A small segmentation model, trained from scratch.
Data: trained on close-ups of made-up surfaces with and without defects, 50862 training examples, 43.8 epochs.
Rows from block 1 of the decoder, named by matrix and row number. Each number is 128 + 24 x the weight over its row's rms, rounded and kept within 0 to 255. All counts start at 0. After the name is the row's rms in percent of the matrix's.
# conv: 3x3 conv (decoder.mid.1.conv.weight, 128x128x3x3), inputs 112-119, a 3x3 kernel for each
conv.6 112 [104 125 102 122 118 119 119 123 123 145 150 160 151 142 177 164 143 207 136 153 133 138 140 136 132 128 151 144 144 137 148 143 132 150 140 146  41  36  48  29  55  69  60  47  89 100 120 110 113 123 132 107 129 131 121 118 127 119  97 111 117 113 136  87 102  98  85  93 100  82  68  98]
conv.7 111 [130 156 118 120 153 141 121 157 150  97 108  95 101 147  86 116 137 106 129 170 140 133 120 130 130 122  87 157 150 132 174 167 149 155 135 142 154 132 137 106 119 101  89 108 114 117 112 115 118 110 111 117 127 128 140 121 123 124  72  96 133 112 123 120 106 114 159 182 133 128 139 153]
conv.8 095 [153 160 133 150 158 118 128 138 110 178 147 164 147 183 177 140 110 151 149 129 150 141 126 136 125 161  97 132  85  74 107  63 112 112 105 131 140 121 132 140 117 126 133 112 130 148 140 142 123 150 154 115 157 126 117 125 118 104 117 138 123 116 138 117 108  89 136 119 119 136 104 113]
conv.9 060 [113 101 133  94  99  59 114 151 111 127 122 114 125  88 121 167  83 149 159 113 164 127 105 121 137  82 166 104  33  65  25  63  79 107  74  98 128 128 143 114 132 137 119  87 142 140 136 161 178  98 124 157 153 142 137  97 109 129 105 119 185 107 123 117 121 138 123 119 140 135 116 151]
conv.10 079 [123  54  94  47  74  91  80  76 150 103 101 108  79  94  81 113  68  82 164 144 144 135 103 101 135 103 114 100  68 130  98  41 117 141 112 120 112 100 130 105  93 104 124  97 116 112 155 139 108 134 109 124 135 119 108 122 120 114 116 124 139 129 122 123 115 121 125 120 110 136 133 127]
conv.11 129 [131 127 112 132 132 108 134 149 139 125 137 124 123 126 123 130 135 137 115 134 139 135 115 122 135 148 128 130 109 130 133 100 131 130 118 127 139 131 126 127 124 127 140 137 125 130 118 131 130 140 133 133 140 130 124 135 126 135 131 132 147 131 129 121 140 144 125 133 132 125 135 132]
conv.12 088 [145 139 154  95 131 162 148 186 180 135 109 119 158 103 129 127 136 124 104 112 125 116  93 102 169 157 137 140 133 122 158  82 124 124 125 128 145 120 136 133  96 108 138 142 120 147 132 111  97 135 118 126 132 149 146 114 127 153 106 112 109 120 123 143 120 115 147 139 105 138 161 141]
conv.13 079 [117 125  92 112  87  91 153 134 108 147 123 135 105 138 116 100 135 121 130 101  97 102  58  77 160 117 111  74 119 110  55  89  61  98 114 118 130 136 114 139 106 126 138 127 112  95 124 118 134 122  64 122 129  75 128 123 113 107 115  90 116 149 122 120 123 100 129 129 120 115 126  99]
conv.14 079 [110 133  89 132  69  74 160 115  78 101 154 129  93 143 111 103 159 118 153 158 122 107  97 145 147 107  91 128 128  95  91 117 102 109 104  77 153 157 123 110 139 138 138 128 132 119  78 107 148  69 127 153 122 131 126 112 127 147 146 142 152 109 121 124 161 153 119 152 145 100 117 101]
conv.15 112 [147 103 111 169 126 128 144 130 139 139 141 131 139 148 118 132 126  99 133 142 146 130 135 111 131 165 130 137 133 149 140 103 149 136 122 126 135 121 137 122  99 112 121 111 126 129 130 109 131 123 130 126 134 113 121 141 130 128 115 122 115 142 119 119 132 115 111 115 124 119 119 134]
conv.16 047 [123 112 102  59  92  71 107 125 117 123  88 109 106  83 106 122  79  99 147 128 125 132  93  79 110  45  91  49  73  84  41 108  83 123 164 149 135 129 145 125 159 139 139 116 125 182 169 157 171 101 130 145  94 116 142 129 128 143 111 150 154 124 143 135 119 115 128 113 118 140 128 132]
conv.17 101 [140 109 105 124  82 129 113  94 144  91 110 128  53 106 100 117 126 109 123 117 103 155 126 122 134 143 102 134  76 100  53 111 113  99  52  87 149 110 104 126 111 117 153  96 104 164 113 126 103  70 116 119 136  98 144 144 135 142  98 110 118 131 120 136  96  78 119  98 115 133 133 105]
conv.18 079 [159 184  99  94 116  77 130 156 136 114  87 123  88 101  96 113  79 112 134 118 112  90  95 125 125  68  79  74  97 135 116 170 134 152 184 112 139 137 120 129 145 133 141 135 125 155 175 152 135 136 116 144 124 119 143 150 150 143 130 143 155 131 156 144 129 122 159 130 137 146 153 142]
conv.19 138 [130 148 128 128 142 120 127 116 140 111 139 138 123 141 127 117 130 126 127 128 132 127 119 113 135 138 119 109 124 133 122 103 114 120 116 117 125 132 123 125 124 124 125 117 121 120 135 126 132 106 135 129 129 141 114 116 121 123 125 120 130 122 122 120 123 125 119 128 133 125 130 135]
conv.20 120 [ 96 148 152 106 112 151 126 118 152 121  94 134  98  75 107  78  94 105 121  72 116 133  85  80 106 121 100 143 144 145  63 131 115  90 128 134 121 123 145 118  95 124 103 125 129 162 132 151 104  91 140 102 115 156 124 135 143 124 133 129 119 142 125 135 119 149 119 120 140 122 136 134]
conv.21 106 [116 186 149  83 116 150 128  95  97 131 122 107 148 130 119 137 142 140 124 108 147 118 159 152 132  98 132 120 105 108 129 107 116 146 137 112 123 113 130  86  84 135 112  66 128 150 138 144 101 110 134 142 148 137 105 132 112 145 114 104 113 142  77 147 147 114 101 129 129 122 158 143]
conv.22 051 [106  81 100  96 102  89 107 134 143 108 112 110  92  94 109 104 105 112 107 109 102 112  87  68  95  73  87 133 139 116  95 108 100 137 147 150 122 120 138 130 139 139 135 128 128 173 103 136 149 102 135 141 117 119 140 121 125 153 129 135 158 144 138 130 133 136 131 131 123 139 138 138]
conv.23 108 [125 154 187 101  96 133 112 119 115 149 103 156 136 110 149 150  92 130 147  96  94 149  98  86 123  86 119 113 111 132 128 118 143 128 142 141 112  95 130  87  98 133  84  69 144 157 129 126 106 116 108  76  92 100 124 139 128 105  98 128  92 101 115 119 101 110 104  62 106 105  69 122]
conv.24 115 [133 133 128 146 142 117 126 139 133  99 137 132 117 145 118 125 112 116 124 112 164 139 130 114 125 132 131 120 117 137 118 101 146 121 121 110 145 137 107  92 187 134 114 159 136 121 131 125 120 126  98 119 109 112 128 127 129 148 114 122 136 126 126 139 181 163 146 194 146 140 125 142]
conv.25 112 [133 130 111 117 148 174 142 134 140 129 121 155  99 122 136 102 102 109 135 129 102 138 127 103 149 116  70 135  78 143 140 106 131 136 127 122 154 116 112 146 118  92 151 118 105 149 108  70 127 107  63 130 100  64  82  74  45 115  95 109 122 121 107 126  94  88 104  96  92  77  98 102]
conv.26 120 [126 118 108 100 113 140  86 135 121 134 133 134 106 121 138 112 130 139 141 132 134 142 136 128 170 134 129 111 115 120 117 108 118 117 107 106 126 105 131 111  78 103 102 112 128 120 166 139 111 108 150 108 103 146 125 137 136 119 145 154 133 126 134 137 119 126 111 103 116 109 105 121]
conv.27 096 [129 134 113 154 138  98 124 134 118 127  68 103 121  84 123 160 102 118  95 127 135 110 133 137 100  87 110 132 135 109 121 144 125 108 122 115 114 126 145 126 114 129 168 102 125 169 157 154 144 142 139 124 198 129 139 104  74 150 158 118 148 118  91 112  96 105 109  62 112 141  81 106]
conv.28 100 [146  75 151 130 117 157 120 148 178 148 168 173 140 147 158 109 157 151 141 154 102 151 136  91 125 136 107 142 126 142 112   0 116 149  51 128 136 116 156 117 118 128 111 124 114 133 116 151 131 102 141 112 100 114 128 119 130  82 114 114 110 126 126 145 184 126 123 138 115 100 129 132]
conv.29 099 [123 127 118  99 115 137 113 151 157  77  90 126 107 126 142 127 157 117 131 123 122 152 112 102 130 120 132 114 113 124 123 122 109 127 112 117 124 142 129 123 124 106 131 137 137 112  85  88 111 106 102 122 105 102 110  94 120 101  93  92 122 113 117  99 108 100 131 130 121  83 122  97]
conv.30 105 [ 91 141 112 100 154 137 126 148 142 118 134 140 124 123 136 139 111 133 120 101 108 125 137 130 139 135 135 101 140 109 151 151 148  93 124  76  98 129 129 112 118 109  97 119 113 116 103 105 137 137 119 161 128 111  97  87 139 126 120 124 144 114 124  81 103 150 110 132 126 118 111 153]
conv.31 120 [153 156 136 143 153 143 135 145 144  95 115 110  99 126 118  87 107  90 119 145 151 151 119 161 163 157 133 123 132 139 142 131 128 145 107 117 156 164 129 135  85 119 122 118 131 121 100 155 138 132 139 115 119 122 115 135 122  75 136 105 114  99 116 134 114 129 124 142 150 105 122 142]
conv.32 102 [170 168 133 154 113 112 153 132 103 105 124 112 100 113  81 105 138 115  99 165 118 139 127 133 119 144 121 164 123 129 151 137 126 148 143 129 151 123 150 149 171 110 148 148 130 142 139 130 133  98 112 150 143 103 129 112 130 133 147 124 131 120 101 127 154 113 144 117 138 112 128 106]
conv.33 080 [162 163 135 166 178 123 153 159 114 108  70  73 106  86  83 108  83 115 139 125 118 138 107  94 108  73  75 126 131  96 133 138 111 120 133 120 120 109 123 131 112 113 134 133 130 146  95 124 146 126 120 146 132 117 140 121 120 136 113 130 142 112 129 120 107 107 123 110 107 125 115 124]
conv.34 104 [131 132 165 123 136 155 168 158 132 143 134 129 170  98 142 135 159 149 129 128 138 120 131 128 114 125 112 141 152 127 130 140 134 136 100 103 126 133 145 157 135 140 129 123 139 131 125 120 120 164 109  97 129 123 127 109 125 109 121 119 147  87 101 143  69 118 106  91 108 151 110 105]
conv.35 106 [158 141 138 141 127 162 133 121 142 128 124 157 154 131 135 160 159 147 127 112 128 138  88 150 133  62 135 129 118 139 134 134 151 140 151 150  89  78  98  88  79 104 112  65 102 131 106 152  56 118 134 116 126 129 112 123 128 115 122 140  84  78 122  92  76  90  93  73  93  93  81 100]
conv.36 103 [147 153 109 111 127 128 139 148 148  96 125 112 109 109 121 114 146 135 142 112 121 142  98 112 113  74 125 136 109 126 141 139 132 154 136 135 129 136  91 128 154  96 130 109 123 153 114 119 120 109 150 123 121 104 106 107 121 121 113 128 121 123 128 101 102 121 118  91 130 130 127 137]
conv.37 091 [170 112 121 124 142 127 146 139 132 138  85 106 133 105 122 147 117 143 128 124 116 139 142 104 144 143 115 165 122 165 184  82 102 137 146 120 124 114 122 164 131  97 153 126  95 159 143 125 161 131 125 136 141  96 168 100 138 142 104 107 136 125  97 150 118 117 139  94 126 125  93 132]
conv.38 109 [116 110 106 114 107 128 138 111 104 116 115 109 117 120 122 127 134 113 135 128 170 134 133 164 109 122 102 128 126 131 148  98 142 138 113 148  97 145 145 111  81 147 120 104 135 130 102 130 135 111 125 174 139  90 131  77 138 122  75 109 114  89  93 104 131 159  88 106 169 106 121 150]
conv.39 107 [113 115 102  70 104 104 104 100 117 142 141 160 117 107 162 134 118 176 127  91 160 112  82 158 144 174 171 136 152 150 181 171 112 163  99  61 107 102 116  75  94 133  94 142 143 119 142 153 108 144 162 111 166 146 144 155 161 131 103 128 132 121 143 116 129 160 123 131 145 123 122 152]
conv.40 111 [126 126 115 102 133 113 109 125 126 127 113 139 141 129 154 100 133 142 159 128 134 146 122 137 126 138 147 125 137 121 136 119 139 143 127 116 143 150 138 167 186 141 130 123 123 170 136 117 122 117 144 109 129 151 118 141 109 136 145 117 135 121 107 118  95 127 111  87 121 112 119 119]
conv.41 092 [134 134 139 128 104 134 100 118 113 129 126 104 134 119 140 114 132 137 131 103 117 136 116 141 148 100 114 140 128 125 124 100 137 127 117 131 119 118 134 120 104  82 113 128 108 116 136 137 115 102  91 113 124 107 130  99 101 141 135 130 121 144  90 135 111 123 141 127 135 145 135 111]
conv.42 098 [134 154 113 109 140 153 100 142 111 121 154 125 139 135 140 151 115 182 117  83 162 102  51 150 145 123 147 117 104 134 103 125 123 131 137 114 120 122 144 123 103 119 132 109 149 141 157 170 133 129 153 115 134 132 152 134 159 151 128 156 150 132 140  86  92  93 125 105 114 127 116 124]
conv.43 118 [129 123 116 119 138 141 121 135 118  97 122 118 123 115 126 121 136 130 108 111 143 105 117 131 134 132 130 123 146 130 136 132 139 127 119 115 124 111 143 126 110 133 141 129 114  94 135 129  98 124 120 107 136 128 130 104 134 130 122 142 127 133 143 111 131 118 135 132 118 125 121 129]
conv.44 096 [197 149 187 153 184 144 132 106 145 104  66 134  97  65 129  99  49 158 121 156  92 148 144 110 126 101  94 129 142 142 126 117 145 138 113 117 105 113 125  93  85 127 146 107  94 110  76  97 140 104 119 127 104 108 124 102 129 113  84  79 115 122 111 134 105 136 121 118 131 121 120 132]
conv.45 104 [115 102 123 125 133  94 133 122 114 127  99 123 135 123 131 126 104 111 129 143 147 101 134  95 100 113 124 120 141 149 127 122 110 136 138 119 122 114 137 111 129 100 146 188 152 123 124  92 105 128 119 111 104 133 138 145 149 155 125  93 126 104 132 119 114 136 147 153 151 169 150 149]
conv.46 082 [ 71  76 167 128 128 141 110 129 115 118  75 103 141 133 148 155 154 100 118 101  98 102 138 157 115 133 122 144 161 178 178 123 140 128 118 175  70 108 126 141 129 148 129 134  86  78 126 108 113 141 156  88 151 107 128 141 118 125 124 117 113 137 115 125 142 134 133 112 101 160 145 134]
conv.47 101 [125 138 128 101 146 113 121 115 113 129  85 124 133  80 122 128 118 137 141 121 121 145 142 148 141 104 140 145 145 149 157 160 147 129 147 144  87  78  99  55 110 111  78 102 118 119 130 138 121 131 130 127 102 126 134 110 100  87  93 111  93 114  73 118 113 126 114  86  97  86  90 101]
conv.48 109 [108 154 133 122 121 136  90 117 137 121 122 127 124 123 143 149 141 139 143 134 130 146 135 121 140 144 143 146 116 100 131 144 142 109 127 145 144 148 153 154 147 127 140 155 143 155 146 119 145 141 117 114 101  99 132 101 128 139 163 166 108 121 151 116 130 136 107 124 141 149 116 119]
conv.49 112 [131 138 116 130 141 131 118 131 102 124 140 134  57  42 126 141  97 112 119 164 134 136 192 171 128 128 128 132 130 134 147 123 118 129 114 118 147 205 162 127 116 130 108 107 103 122 119 104 154 128 110 133 148 109 118 105 120 126 127 122 186 135 132 141 155 149 109 109 158 141 136 120]
conv.50 092 [132 134 144 123 138 119 142 139 123 125 207 104  91 155 124  88  87 121 109 157  81 105 182 165 149 151 159 129 134 161 127 131 163 128 127 135  95 215 107  99 236 164 101 122 141 141 140 158 133  95 127 178 153 135  82 133 161  92 130 164 135 100 151 126 193 119 108 155 155  81 120 138]